Weights of a small multi-label image tagger.
Training: normuon at rate 0.006, 12000 steps, batches of 128.
Rows from block 7 of a small multi-label image tagger, named by matrix and row number. Rows with one number belong to one neuron. Each number is 128 + 24 x the weight over its row's rms, rounded and kept within 0 to 255. All counts start at 0.
After each neuron's rows are labels from the 100 images, of 14976, where the neuron reaches its highest value: "top examples" is what is common among them. Only what is clearly more common there than usual is listed. The data: cartoon faces.
# fc1: MLP up (model.blocks.7.mlp.fc1.weight, 320x160), inputs 0-79
# fc2: MLP down (model.blocks.7.mlp.fc2.weight, 160x320, transposed), outputs 0-79

fc1.143 [161 162 165 145  67 126 139 102 171 131 107 139  90 111 126 123 143 102 118  79 107 140 109 150  98  85 135 114 156 134 131 129 123  89 155 123 135 113 139 123 149 148 131 158 121 149 104 124 115  84 115 127 121 114 134  95  84 117 146 112 165 156 108 132 120 168 102  92 125 158 164 102 135 145 124 145 180 149 155 110]
fc2.143 [131 122 112 127 113 133  89 127 138 117  97 163  96 115 104 135 159 144 168 179 150 130 122 103 142 189  97  91 124  99 100 130  98 133  94 122 133 167 135 153 150 138 139 137 142 162 148 157 169 127  69 103 136 131 108 132  98 139  99 141 112 143 133 161 126 135 132 147 116 111 163  90 157 122 141 175 126 139 100 113]
top examples: spiky hair

fc1.189 [157  95  96 121 127 139  84 186 122 107 136 128 103 175 102 105 150 159  62 118 157 114 112 109 106 122 117 150 119 114 107 147 140 157  99 163 118  71  85 102 143 144 130 164 113 178 148 129 146 142  98 115 133 199 158 105 159 145 143 108 137  66 131 107  95 135 124 127 150 126 139 134 142 117 125 122 128 128  93 122]
fc2.189 [123 145 102  99 148  92 129 132 131 120 123 112 115 138 128 147 107 150 166 121 114 133 122 155 142 136 110 104 141 127 129 128 112 139 142 123 111 114 169 145 157 160 168 137 119 165  89  84 105 126 122 164  97 144 153 155 116 108  99 148 113 153 142 144 126 127 134 119 143  98 100 111 117 146  62 107 110 128 156 137]
top examples: a mohawk; blue face; bald

fc1.159 [146 123 152 121 105 156 150 116 136 135 145 149 162 121  95 152 150 172 107 110 126 120  81 122 104  99 108 106 180 156 146 175  71 117 112  98 122 133 171 126 118 168 159 145 138  92 137 113 105 163 161 156 151 125 122 105  96 114 143 111 111 127 138  62 101 131  88 104 112 161 110 108 110 102 137 123 169 101 102 128]
fc2.159 [137 137 132  96  99 135 135 150 118 126 153 148 124 130 173 102 125 168 135  95 123 156 144 172 185 144 115 137 122 114 152 100 113 128 117 154  83 114 108 169 139 130 130 114 150 146 138 109 156 109 140 108 131 128  97  96 168  58 101 117 134 137 129 164 115 131 125 128 128 160 148 148 166 126 161 111  78  89 192  99]
top examples: spiky hair; top hat; black hair

fc1.17 [ 85 100  92 143 142 131 114 148 127 124  91 101 124 149 136 101  95 120 120 170 118 129  89 104 139 103  88 127 136 126  87 107 138  98 150 102 166 146  98 154 141 152 135 157 101 115 147 161 127 137 150 166 136 135 134 111 166  86 121 140 150 172 128 141 155 164  96 115 136 185 114 122 131 122 140  98 140 147 131  85]
fc2.17 [140 166 137  95 129 109 149  90 126 134 179 142 107 117 131 142 152 116 175  76 113 146 154 148 135 185 146 128 109 156 171 129 131 188 122 155  90  97 145 111  89 114 149 118 162 132 103 110 116  94 107 100 105 120 143 150  85 128 138 145  77  94  90 108  92  99 139 128 140 111 142 156 141 146 117 144 126 109 140 151]
top examples: smiling

fc1.121 [137 124 171 156 128 133 155  99 125 141 118 105 175 162 123 147 137 131 149 142 144 148 138 192 141 105 131 128 162 111 102 132 105 135 144 123 106 160 145 118  96 182 113 120 181 123 115 121 117 147  92 140 136 158 121 121 176 104 127 140 153 132  99 124 156 128  82 122 133 123 119 122 125 126  99 144 150  86  74 106]
fc2.121 [ 89 150 114 128 103 120 106 146 147  76 193 159  79 145 158 108 124 119  92 127 141 137 145 102 107 140 131 123 130 107 128  81 116 176 111 194 161 130 132 101 127 144 105 145  97 119  97 176 150  85 138 115 130 110 122 147  91 124 135  77 151 126 143 111 143 150 177 177 102  99 149 154 125 109 177 106 128 157 113 121]
top examples: red hair; long hair

fc1.234 [138 134 136 139 142 131 182 152 119 115 130 106 117 125 113 126 143 133 118  82  93 100 118 116  79 123 107 146 106 122 125  87 142  81 156 121  92 117 113 112 134 116 136 121 117 114 144 156 117  74 142 112 151 113 167 168 171 136 150 127 141 122 124 113 117 127 141 103 133 132 151  99 122 143 157 142 121 126 133 136]
fc2.234 [108 112 115 158 135 153 137 170 101  99 131 131 143 117  77 129  93 127  91 159 120 145 123  97 162 124  90 128 153 101  98  88 135 141 114 151  86 127 136 135 151 129 120 125 121 190 123 110 146 149  97 200 126 137 124  90 139 111  85 119 140 124 115 120  87 179 172 144 131 158  98 131 141 178 133 134 119 131 129 138]
top examples: smiling; moustache

fc1.158 [138 159 101  83  73 132 144 169 155 124 121 171 109 153 166  82 139 127 126 122 140 152  93 120 102 167 132 132 138 136 163 117 146 164 122 109 148  85 144 116 120  96  84 117 114 135 129 136 152 123 136 151 121 133 106 110 130 117 135 139 157 162 152 120 124 109 148 153 144 120 126 141 148 139 146 114  89  99 130 101]
fc2.158 [142 117 138 119 116 116 114 104 107 122 131  89 180 129 189 130 150  99 136 149 127 159 102 116 117 118 101 123 144 151 118 150 102 127 130 152 101 151 162 133 127 148 123 105 146 110 100 122  88 125  91 153 122 134 130 110 124  99 106 123 101 126 131 135 130 121 117 119 119 136 139 111  88 105 128 165 159 102 195 163]
top examples: red hair; long hair

fc1.285 [135 134 141 139 111  97 123 156 129 116 163 131  66  92  78 137 114 131 148 158 129 125 104 152 117 117 149 131 123 118  81 119  75 119 105 101 102 119 132 112 152 157 115  98 139 168 150 170 124 118 116 126 140  99 138 123  81 178 164 158 169 173 147 128 116 155 103 134 100 136 133 126 166 186 147 140 135 144 111 135]
fc2.285 [126 115 106 109 138 111 173 115 121 153 128 144 121 150 120  93 123 119 136 142 137 129 155 147 157 128 115 148 111 131 104 126  96 121  98 129 133 120 184 147 157 115 105 130 139 114  99  97 169 103 130 136 121 138 118  95 144 118 125 142  96  91 148 106 103 154 161 156 130  90 123 129 120 141 103 141 113 127 173 150]
top examples: long hair; grey hair; brown hair

fc1.145 [ 69 161 152 126 148 116 135 177 174 114 100 140  97 130  81 142 192 150  86 135 112 122 103 123 131 120 120 162 167 137  84 142 139 162 147 111 136 124 145 121 129 144 171 139 111  99 124 131 150 140 105 116  94  96 133  83 167 109 124 111 135 112 126 108 135 139 149 123 105  94 123  97 132 140 105 138 167 147 162 115]
fc2.145 [124 160 121 127 121 135 137 109 134 123 122 142 136 114  98 131 119 102 116 136  93 113 158 144 148 129 127 116 177 170 112 123 132 166 132 131 163 138 123 161 106  93 124 137 118 111  98 146 131 107 140 101 134 115 124 116 165  99 138  80  89 125 106 148 121 131 163  90 126  91 154 128 123 129 105  95 103 121 136 150]
top examples: pointed ears

fc1.218 [160 136 144 103 106 123 146 161 156  97 148 164 156 116  95 150 126  85 118  94 142 136 124 113 139 116 130 146 115 172 189 148  97 106 124 117 154 119 176 102 101 140 100 135  97 140 167 148 155 120 131 142  93 113 133  90 130 116 117 127 142 130  99 118 119 151  99  93  63 138 114 144 153  91 101 116 130 102 110 140]
fc2.218 [155  99 156 121 153 145 124 143 115 157 104 122  80 118  99 165 139 109  95 117 146 137  86 160 153  85 113 148 116  93 115 117 140 130  79 150  94 102 171 121 167 126 119 135 103 151 136 125 146 154 119 143 114 167 144 116 104 147  99 126 183 122 103 162 118 126 110 155 151 121 157 185 171 123 119 180 114 116 105 112]
top examples: long hair; yellow hair

fc1.266 [151 133 125 124 133 146 124 115 106 116 144 156 110 167  95 142 169 122 133 119 137 150 103 143 125 134  81 116 140 135 133 129 152 121 133  69  99 133 121  95 130 110 146 100 119 140 137 156 156 152 116 152  98 131 155 115 111 138  64 129 145 132 129 106 119 104  92 169 126  87 136 114 125 144 123 169 123 147 138 100]
fc2.266 [104 119 123  93 112 152 140 104  93 117 131 147 137 175 144 123  85  99 147 125  98 109 109 156 132 123  84 133 165 129 147 113 147 145 133 152 149 129 156  90 128 129 162 162  77 151 132 161 146 134 133 116 176 117 122 129 137 101 149 157 115 117 154  89 163  97  91 102 151 131 145 102 124 115 143 101 109 125 116 147]
top examples: long hair; blue hair

fc1.53 [125 168 130 136 121 129 163 155 106 131 154 162 102 148 162 161 130 137 122 106 125 142 129 139 113 138 100 131 152 107 105 117 156 157  94 160 120 125 153 150  84 121 134  77 127  75 138 176 117  86  92 119 132 164 149 147 129 149  98 114 131 132 136 100 121 168 123 114 118 145 142 168 157 129 127 119 139  99 108 105]
fc2.53 [128 152  89 104 137 169 134 144 133  80 124 114 165 138 108 110 146 108  89 133 131 134 120 120 100 136 145 136 105 184 109 125 153 124 107 114 118 114 147  99 180 142 155 127 165 161 137 140 150  95 145 147 150 101 124 109 165  97 156 140 154 127 142 121 131  72 148 147 144 142 147  81 105 137 132 172 154 148 158 167]
top examples: red hair

fc1.214 [ 76 109 144 100 121 133 156 148 100 118 143 154 129 169 160 149 140 142 149 108 157 116 126 127 136 140 126 117 137 154 150 144 177 139 168 119 164 128 155  98 151 126 110 101 140 158 165 125 129 146 161  94 128 113  63 104 153 104 109 151 123 118 110 132  84 120  93 177 126 118 146 110 107 155 119 130 146 143 147  88]
fc2.214 [155 130 169 127 149 119 160 161 154 152 131 122 128 175 109 104 140 102 111 126 111 144 105 139  94  85  96 116 121 116 135 128 167 141 111 132 118  89 175 129 126  86 124 119 115  93 134 123 127 115 170  99 126  86  95 160 133 146 127 116 101 168 143 105 120 130  85 161 137 125 151 181 154 122 127 104 106 155 140 150]
top examples: a mohawk; cap

fc1.279 [116 114 140 127 136  91 133 142 151 116 122 140 132 125 149 132 126 102 151  74  92 139 167 166  94 125 149 125 158 146 124  96 143 134 108 117 128 135 153 115 109 168 146 106 112 111  89 128 112 153 105 150 139  75 133 125 117  93 183 113 158 109  98 106 132 122 119  94 136 128 139 128 133  85 163 138 144 125 119 119]
fc2.279 [ 60 164 141 121 107 114 152 128 129 147 118  86 123 121  97 117 122 158  85 126  87  86  82 119 136 153  99  94 120 139 133 169 155 129 177 135 165 157 161 114 170 145 141 131 140 170 117 116 131 147  85  86  94 133 103 138 127 150 145 167 102 168 109 131  91 114 125 131 166 134 106 112 130 171 153 150 102 167 163 135]
top examples: cap; top hat

fc1.109 [116 147 153 115 145 153 148 128 122  98 115 129 117 149 119 114 134 137  93 154 117 115 152 163 167 155 131 156  94 115 175 149 145 116 145 131 161 147 128 121 105 123 119  80 165 157 156 152 157 127 142 109 172 157 118 136 169  91 149 133 108 114 120 160 132 119 118 127 128 133 125  99 131 157  94 157 143 136 139 136]
fc2.109 [139 116 102 126 117 108 115 125 111 163  88  63  97 177 123 132 105 132 160  94 113  81 118  88 122 148 159 136 146 163 139 177 126 159 129 155  92 154 136  89 120 123 155 154  97 119 144 129 140 113 140 126 145 133 155  94 190 173  98 123 135 154 145 121 141 141 118 158 150 131 151 118 147 134 126 111 158  75 156 116]
top examples: cap; crown

fc1.272 [118 150 146 110 142 145 102 116 150 153  67 114 109 109 158 121  97 166 124 121  97 106 120 133 137 115 147 151 151 141 108 150 161 114 134 119 149 141 164 159 129 139 146 127 122 114  96 141 138 128 116 125 109  96 127 113 155 117 137 125 132  99 146  76 116 102 141 132 146 119 148 124 124 124  85 136 106 128 164 121]
fc2.272 [136 116 119 116 129  90 134 118 119 112 143 162 109 116  98 155 152 127 129 115 165 148 127 145 129 114 111 135 142 109 125 137 140 117 127 118 117 121 165 161 151 121  99 130 100 153 105 103 108 113 138 168 133 142 139 158  32 137 103 180 129 131  96 171 156 116 111 148 124 104 126 137 152 131 132 126 150 144  83 119]
top examples: spiky hair; top hat; cap

fc1.38 [123 150 144  89 138 133 153 124 129 161 130  95 152 162 148 143 151 122 104 126 123  90 108 133 145  90 123 148 133 118 100 132 124 135 140 146  80 152 136 136 152 160 127 168 156 114 149 107 140 174 136 123 111 100 141 134 106 111 126  91 138 145 112  79  99 140 101 148 104 105 101 126 114 165 126 137 183 140 112 151]
fc2.38 [ 62  95 119 132 154 112 112 135 156 166 127 151 146 143 124 134 174 130 117 103 110 137 111 169  88 163 130 108  81 116 129 102 129  90 150 114 180 110 147 127 116 127 130  91 173  97 153 119 142 126 146 122 146 131 120 105 116  91 151 205 140 168 145 124 141 144 142  86  88 100 117 132 106  91  87 140 140 157 137 118]
top examples: cap

fc1.123 [127 171 118 123 144 146 176 153 119 144 161 162 153 114 112  83 149 157 113 141 109 116 169 105  87 129 103 140 144 126 122 119 112  75 119 138 116 118 124 126 166 138 143 137 110 176 110 184 108 119 125 132 125 152 127 136 138 112 111 151 157 123 132 118 147 150 129  68  93 126 119 100 133 128 134 150 127 102 160 145]
fc2.123 [138  78 130 148 116 108 134 164 126 140 147 113 155  94  96 137  73 133 121 163 115 132 162 170 150 127 107 112 119 129  78  91 185 115  94 183 137 161 147 134 132 148 137 145 124 140 144  83 135 101 121 114 135 166 129 105 118 118 116  92 146 116 145 113 117 139 124 135 120 140 137 133 139 139 145 116 112 107 137 136]
top examples: smiling

fc1.311 [144 128 139 151  84 167 148 147 134  93 141 138 129 134 132 149 100 114 157 132 147 172 124 109 125 136 100 107 100 121 120 125 156 120 175 113 155 117 126 115 138 135 116 116 113 107 156 141 164 124 146 117 140 165 124  96 185 128 152 133 137 113  72  95 112 126 126 123 137 143 162 125 122 136 116 120 152 151 131 119]
fc2.311 [151 125 155  89 142 129 124 152 152 143 163 108  95 171 158 129 105 123 112 109 115 161 106 139 125 155 102 138 116 138 110 111 137 184 162 131  99 107  99 134 150  89 152 115 125 167 106 111 102 120 152 133 126 116  80 133 130 148 123 147 116 129 148 109 125 151 107 147  95 122 127 176 125 139 109 131 125 150 152 119]
top examples: a mohawk; pointed hat

fc1.290 [156  81 169 116 131 133 148 123 139 117 128 111 117 137 154 141 161 106 109 100 134  75 142 120 158  79 143 109 139 151 101 146 121  85 116 142  98 148 153 131 121 169 132 105 149  91 138 113 145  96 112 148 119 136  74 119 142 155 109 130 141 116 152 118 127 132 161  99 127 115 145 185 129 119 114 103 148 118 133 136]
fc2.290 [ 81 116 108 103 144 159 159 143 117  78 127 104 127 141 133 114 135 141 108 103 122 135 140 127 159 135 119 120 161 141 144 180 100 143 160 135 121 152 115 122 111 162 112 146 156 132 156 132 110 111  99 114 124 147 118 137 146 191 117 100 136 106 158 119  76 115 107 154 148 147 130 124 133 151 168 113 110 107 151 136]
top examples: cap; top hat

fc1.41 [ 80 109 115 131 100 130 148 119 150 153  92 145 121 167 145 147 171 112 108 160  91 133 117 155  62 141 130 116 109 130  80 153 134 150 139  86 140 127 139 133 103 124 135  94 109 148 108 165  99 123 135 142 167 115  99 149 128 122 106 117 123 146 119 115 152 169  83 154 118 110 112 109 124 108 115 194 100 133 118 129]
fc2.41 [118 134 117 103 114 140 149 118  86  73 121 121 158 151 123 148 126 141 137 126 123 120 105  82 106 112 128 134 150 131 143 121 104 137 161 160 147  94 141 114 160  89 118 108 119  91 140 162 164 130 142 123  96 126  85 154 128 126 143 109 156 100 177 136 178 140 147 128 119  88 160 122 148 163 109 124 129 135 129 150]
top examples: spiky hair; brown hair

fc1.259 [172 101  99  91 123 125 108 106 138 135 148  91 105  95  89 134 150 136 152  85 107 127 109 135 111 125 137 110 125 143 141 156  62 127 178 120 102 153 139 145 124 147 125 114 134 114 119 176 101 130 129 136 131 111 159  87 145 121 112 176 153 117 118 102 122 110 123 122 148 132  96 112 135 165 120 112 136 113  96 136]
fc2.259 [127 102 165 138 106 141 157 110 124  86 134 159  97 118  98  95 150  97 124 152 160 111 123 136 136 120 121  78 141 107 160 151  92 179  93 149 133 133 194  99 139 115  77  88 130 127 111 130 150 132 130 126 167 134 129 157 145 161 119 120 105 147 159 146 144 118 165 140 124 161 143 101 129 137  99 101 112 106 129 137]
top examples: long hair

fc1.236 [ 80 153 102 149 169 130 132 164 190 137  98 118 105 103  90 105 159 125 148 137 105 128  95 129  82  94  98 144 142 144 134 117 161 153 130 120 169 105 144  93 133 152 153 126 135  90 142 125 128 124 159 123 126 120 145  74 136 117 122 109 107 116 110 120 113 179 158 140 113 158 119 163  96 134 138 146 149 147 156 123]
fc2.236 [ 97 153 110 119 156 143 128 135 126 141 115 140 148 105 101 122 107 127 117 121 109 110 144 143 142 126 130 131 220 159 130 105 106 162 155 123 143 122 101 114  79  84 124 140 151 118 112 134 139 161 154  90 130 104 117 143 109  98 157  65 113 112 115 138 110 123 132 136 142  95 119 112 143 112  90  94 126 124 123 144]
top examples: pointed ears; green face

fc1.317 [173 100 148 125 119 116 134  83 133 105 174 126 128 135 109 137 175 156 144  92 179 155 120 129 151 124 137 136 139 127 141 146 144 118 124 139 152 119 118 124 166 167 107  91  79 173 140 158 105 104 141 107 128 171 140 112 109 144 147 135 131 117 105 142 161 104 110 170 147 125 145 193 118 184 165 101 139 141 131  97]
fc2.317 [100 179  75 101  81 120 156 148 129 127  92 147 146  98 110 134 110 108 141 176  99  96 104 131 121 137 129  85 163 146 148  73 114 118 180 127 143 138 146 174  95  86 115  83 155 113 106 138 132 142 146 146 132 113 123 158 163  93 161 118 145 118 179 118 126 138 128 125 135 102 148  78 142 141 123 154 108 113 155 134]
top examples: long hair; cap

fc1.255 [139 106 136 140 110 131 147 160 147 119 128 148 176 128 126 148 113 121 124 115 116 105 119  83  95  96 144 120 111 115 108 146 101 186 164  75 153 108 145 140 174 125 156 102 147 125 151 156  54  99 128 135 155 151 109 134 134 149  95 146 101  83 109 123 157 107 141 122  91 142 138 107 126 149  91 131 112 132 133 144]
fc2.255 [135 156  71 124 129 120 124 153  92 130 182 170 132 157 114 123 105 140 122 155 139 142 141 143 170 120 126 153 133 120 136 132 145 157 142 182 139 138  81  84 152 142 134  89 158 120  95 114 147 106  91 167 120 126  89 129 114  83 103 103 108 113 185 138 154 148 161 143 145 112 169 109 121 138 124  98 161 122 187 147]
top examples: smiling

fc1.60 [ 97 132 115 117 133 129 153  94 155 140 148 146 134 128 105 122  99 131 113 144 125 121 140 147 114 115 115  94 127 120  82 117 159 135 126 126 175 118 190 149 118 139 156  94 155 124 143 128 122 151  87 131 102  95 100  94 142 110 150 130 174 125  94 135 131 173 128 146 158 142 199 179  94 144 146 154  74 122 155 149]
fc2.60 [158 158 129 163 105 125 133 145 157 124 137 119 102 109  90 145 152 112 117 130 122 130 101 136 141 139 139 152 146 176 150 166 115 142 114 133 188  68 123 145 101 114  77 163 125 105 139 174 150 110 146 134 130 134 102 147  85 175 123 134  96  69 142  68 121 141 130 108 100 113 119 126 147 138 118 150 123 129 148 113]
top examples: spiky hair

fc1.132 [117 141 128 151 166 168 151 133 115 101 108 116 151 174 130 129 129 152 134 124 137 162 137 181 110 130 134 137 128  78 106 128 122 127 119 104 126 141 138 104 103 160 111  77 152 108 105 117 141 144 111 148  90 112 119 137 134 140 123 136 133 152 152 137 159 157 126 144 138 132 125 122 109 144  94 171 134 120 130 104]
fc2.132 [105 105 119 112  98 135 154 169 152  94 166 147 120 128 153  95 128 176 128 103 100 166 127 130 125 156 134 123 165 110 125 104 145 166 124 162 104 140 147 123 131 160  92 143 132 112 131 152 119  75 120 122 162 108 128 140 124  65 117 105 147 102 135 135 137 138 119 144 124 102 142 104 148 145 146 147 140 149 152  99]
top examples: red hair; beard

fc1.251 [154 131 124  91 168  96 122 141 109 133 167 111 130 155 113 166 151 146 138 184 125 150 106 132 133 105  96 113 112 155  79 145 119 117 140 169 159 164 128 119 165 112 124  85 119 116 135 127  88 126 115 130  84 136 116  74 136 117  89 111 108 117 126 107 130 161 126  94 140 141 134 115 155 118 105 144 135 120 127 151]
fc2.251 [103  74 126 179 144 152 174 125 115 141 144  99 184 139  77 102  85 128 140 106 109 126 159 135 101 145 112 131 124 163  82 116 127 103 109 133 149 121 146 147 130 153 124 144  87 178 158 136 117  99 139 126 157 114 123 146 136  93 131 112 148 149 123 131 153 141 138 125 111 121 105 131  85 150 155  84 141 110 205 108]
top examples: smiling

fc1.169 [207 126 142 120  96 111 114 102 123 111 121  93  85 130  97 120 132 129 146 123 101 109  96 185 123 127  90 103 158 123 139 161 100  74 187 139 153 141 147 158  97 125 132 126 110 147 121 118 153  86 105 167 167  93 136 109 160 127 116 168  93 158 103 115 125 141 139  84 104 140 146  97 144 161 115 135 171 121 130 112]
fc2.169 [158  86 133 160  61 115 109 128 112 140 119 120 113 131 109 147 160 136 140 151 110 162 100 147 163 148  91 117  85 100 110 113 141 136  93 158 142 152 140  93 122 131 118 105 178 143 110 131 113 142 132 114 123 165 125 170 102 140  69 122 130 142  98 156 134 147 101 148  99 142 130 118 150 162 133 142 117 127  84 124]
top examples: spiky hair

fc1.314 [145 152 145 130 137 105 114 155 168 134 105 157 182 132 140 138 140 186 131 149 130 159  99 168  89  96 173 108 146 125 121 130 112 149 164 149 106 134 149 107 110 152 166 147 178  85 127 120 123 113  97 128  99 135 126  99 110 119 125  91 138 155 153 121 119 147 130 129 115 112 180 151 144 114 131 123 117  88 132 119]
fc2.314 [114 146 119 132 180 137 134 124  93 102 128 157 107  86 101 156 121 130 157  95 120 144 103 106 115 137 100 142 110 153 121 128 147 121 130 141 140 115 158 145 127  92 138 148  97 151 148 107 181 127 140 141 123 104 129 140 140  94  79 140 126 183 118 182 116 154 151 139 126 122 118 105 134 140 107 107 137  90 168 153]
top examples: pointed ears

fc1.181 [126 137 107 101 104 128 167 127 149 161 151 124 162 154 109 151 193 149 117 128 138 142 112  91 132 140 139 122 152  93 167  85  87 135 109 155 109  54 139 110 168 144  93  80 163 122 134 154 126 162 121 105 126 122 141 127 146 133 146 149 151 111 115 120 154 114 105 136 112 102 132  86 141 154 120 122 124 130 147 105]
fc2.181 [143 140  90 137  82 140 127 112  97 114 125 150  93 146 121 134 155  92 128 165  65 122 134 154 124 119 115 197 136 154 104 134 151 127 138 120 130 126 137 120 116  89 108 129 141 121 131 165 121 137  77 159 179 140 109 158 134 128  92 141 152 131 110 109 145 154 148 134 159 100 177 112 125 132 158 122 128 140 132 152]
top examples: long hair

fc1.275 [128 134 135 119 103 120 147 105 167 145 153 134 110 149 127 149 126 134 109 159 148 101 138  77  92  92 123 139 156 111  86  82 113 160 153 142 154  86 139 120 157 108 115 117 153 172 113 180  97 113 128 152 129 107 105 127 136 157 113 176 132 131 129 127 134 156 144 126  93 137 120 103 120 146 110 146  84 143 119 131]
fc2.275 [129  90 137 118 195 124 133 161 110 141 153 135 157 126 122 161 125 133 134 164 122 156 130  87 160 116 118 106 155 120  99 152 148 155 109 152 100 202 149  87 159 168 120  84 139 102 123 133 102 156 101 128 155 163  95 147 117 123 129 117 137 101 121 115 129 131 143 116  95 127 154 132 151 146 120 117 162  94 117 118]
top examples: smiling; winking

fc1.26 [111 142 149 103 122 102 128 144 113 121 131 122 124 122 140 170 158 105  81  98 160 131 172 166 169 157 142 123 134 149 132  95  93 144 177 100 109 113 169 131 139 124 109 109 105  89 149 105 153 156 136 143 142 143 104 131 129  74 128 112 146 150 110  95  94 147 136 156 132 134 107 127 125 122 153 109 163 129 164 156]
fc2.26 [120  95 152 126 118 137 122 114 108 110  98 133 150 138  80 122 152 103 129 168 103 108 122  87  99 137 105 142  98 126 108 153 167 113 164 115  90  93 148 128 137 131 168 158  67 139 121 122 116 138 147 183 120  95 129 141 108 171 117 138 133 105 160 134 106  99  90 135 131 111 109 120 116 170 123 149  98 110 115 159]
top examples: red hair; short hair

fc1.267 [ 80 151 156 138 105 136 151 178 139 155 122 120 103 105 118 125 139 134 150 111 115 131 128 160 120  66 170  80 140 114 137  92 187 125  82 161 149 125 136 115 131 121 108 115 118 113 115 136 157 114  96 108 101 101 173  79 151 134 127 121 102 139 126 120 146 149 126 103 138  93 127 118  65 105 124 151 144 122 129 143]
fc2.267 [141 101 129 150 111 182  91 137 121 157 127 144  90 143 111 116  76  87 120 104 107 106 131 130 151 105 131 130 144 110 147 125 136 141  99 123 152 159 125 161  84 115 136 137 161 142 142 127  79  94 148 130 137 122 107 136 123  88 138 117 143 143 107 150  88 143 106 129 114 117 129  50 121 122 137  86  99 169 149 145]
top examples: pointed ears

fc1.258 [133 149 145 140 117 179 132 132  83 111 162 107 121 141 149 124 149 123 152 107 124 171 127 138 106 121 147 190 120 118 133 132 104  92 131 127 125 121 146  99 145  92 115 167 115 132 156  92 128 108 111 116 123  88 144 140 157 143 106 117 108 118 132 104 135 140  91  83 105 145 145 136  98 157 150 149 172 134 100 177]
fc2.258 [144 145 138  99 118 101 118 134 131 129 118 135 126 146 129 119 133 139 165 121 129 129 103 106 127 111 130 146 138 136 162 121 116 139 121 118 119 133 106 130 177 133 161 116  62 132 157 124 169 116 173  93 137 133  75 131  97 112 136 149 142 151 106 139  92 128 163 175 131 149 141 156 126 110  85 108 160 146 116 148]
top examples: a mohawk; grey hair

fc1.260 [132 140 137 114 117 131 167 165 204 111  79 131 145 166 130 149 128 115 105 152 116 116 135 148 180 107 117 157 118  98 115 151 105 131 151 103 134 103 123 114 130 151 158 120  90 157 107 145 123  91  93 125 125 100 131 153 136 114 135 156 100 111 133  83 154 123 126 115 121 206 133 123 148 106 128  95 154 103  98 118]
fc2.260 [130  77 133 149 110 117  97 121 110 105 170 110 107 125 190 171 126 162 118 125  88 147 103 107 125 115 122 141 148 155 123 113 147 163 122 129 130 138  95 126 123 135 138 186 163  95 130 116 141 101 153 159 123 154 125 141 125 105 147  99 138 136 113 132 192 151 123 197 107 124  94 115 122 133 162 136 117  98 139  89]
top examples: pointed ears; green face

fc1.54 [117 115 127 132 165 101 129 148 101 120 131 128 178 122  99 115 160  95  97 115  86 165 125 161 125 174  82 116 131 108 145 129 119 153 155 148 165 119 154 166 161 118 133 152 105 135 118 156 133 134 126 151 121 145 136 122 132  87 123 149 186 131  90 128 146 149 135 141  94 100 103  97 150  79 161 120 174 143 127 153]
fc2.54 [ 80  98 135 129  96 132 116  72 184 138  98 147  81 140 109 156 121 121 128 104 181 144 166 150 106 102 140 137 112 132 100 115  96 129  95 117 145 119 107 118 113  93 141 116 142 123 123 153 119 106 133 104 132  90 141 146 164 151 166 141 174  99 122 139 117 118 112 122 129 117 105 115 134 184 107 144 194 133 132  93]
top examples: smiling

fc1.135 [168  98 141 105 103 131 115  98 136 149 136 163 172 160 148 127 137 102 104 104 151 146 121 147 158 102 136 123  80 147 130 125 139  80 138 141 118 112 167 160 142 111 138 128 120 157 138 137 122  98 132 127 151 135 136 156 108 167 157 131 153 128 105 138 130 127 109 157 133 139 135 155 131 153 110 115 163 130 133 110]
fc2.135 [112 169 131 111  88 122 129 183  85 121 105 131 154 125 134  76 102 139 155 134 167  79 124 107 115 158  94 154 146 150 164  94  89 170 138 101 173 110  80 145 111 125 104 109 109 124 110 112 132 104 106 149 146 136 103 145 125 137 128 113 147 155 163 158 146 188 116 103 113 119 104  74 111 144 103 110 144 120 111 151]
top examples: long hair; brown hair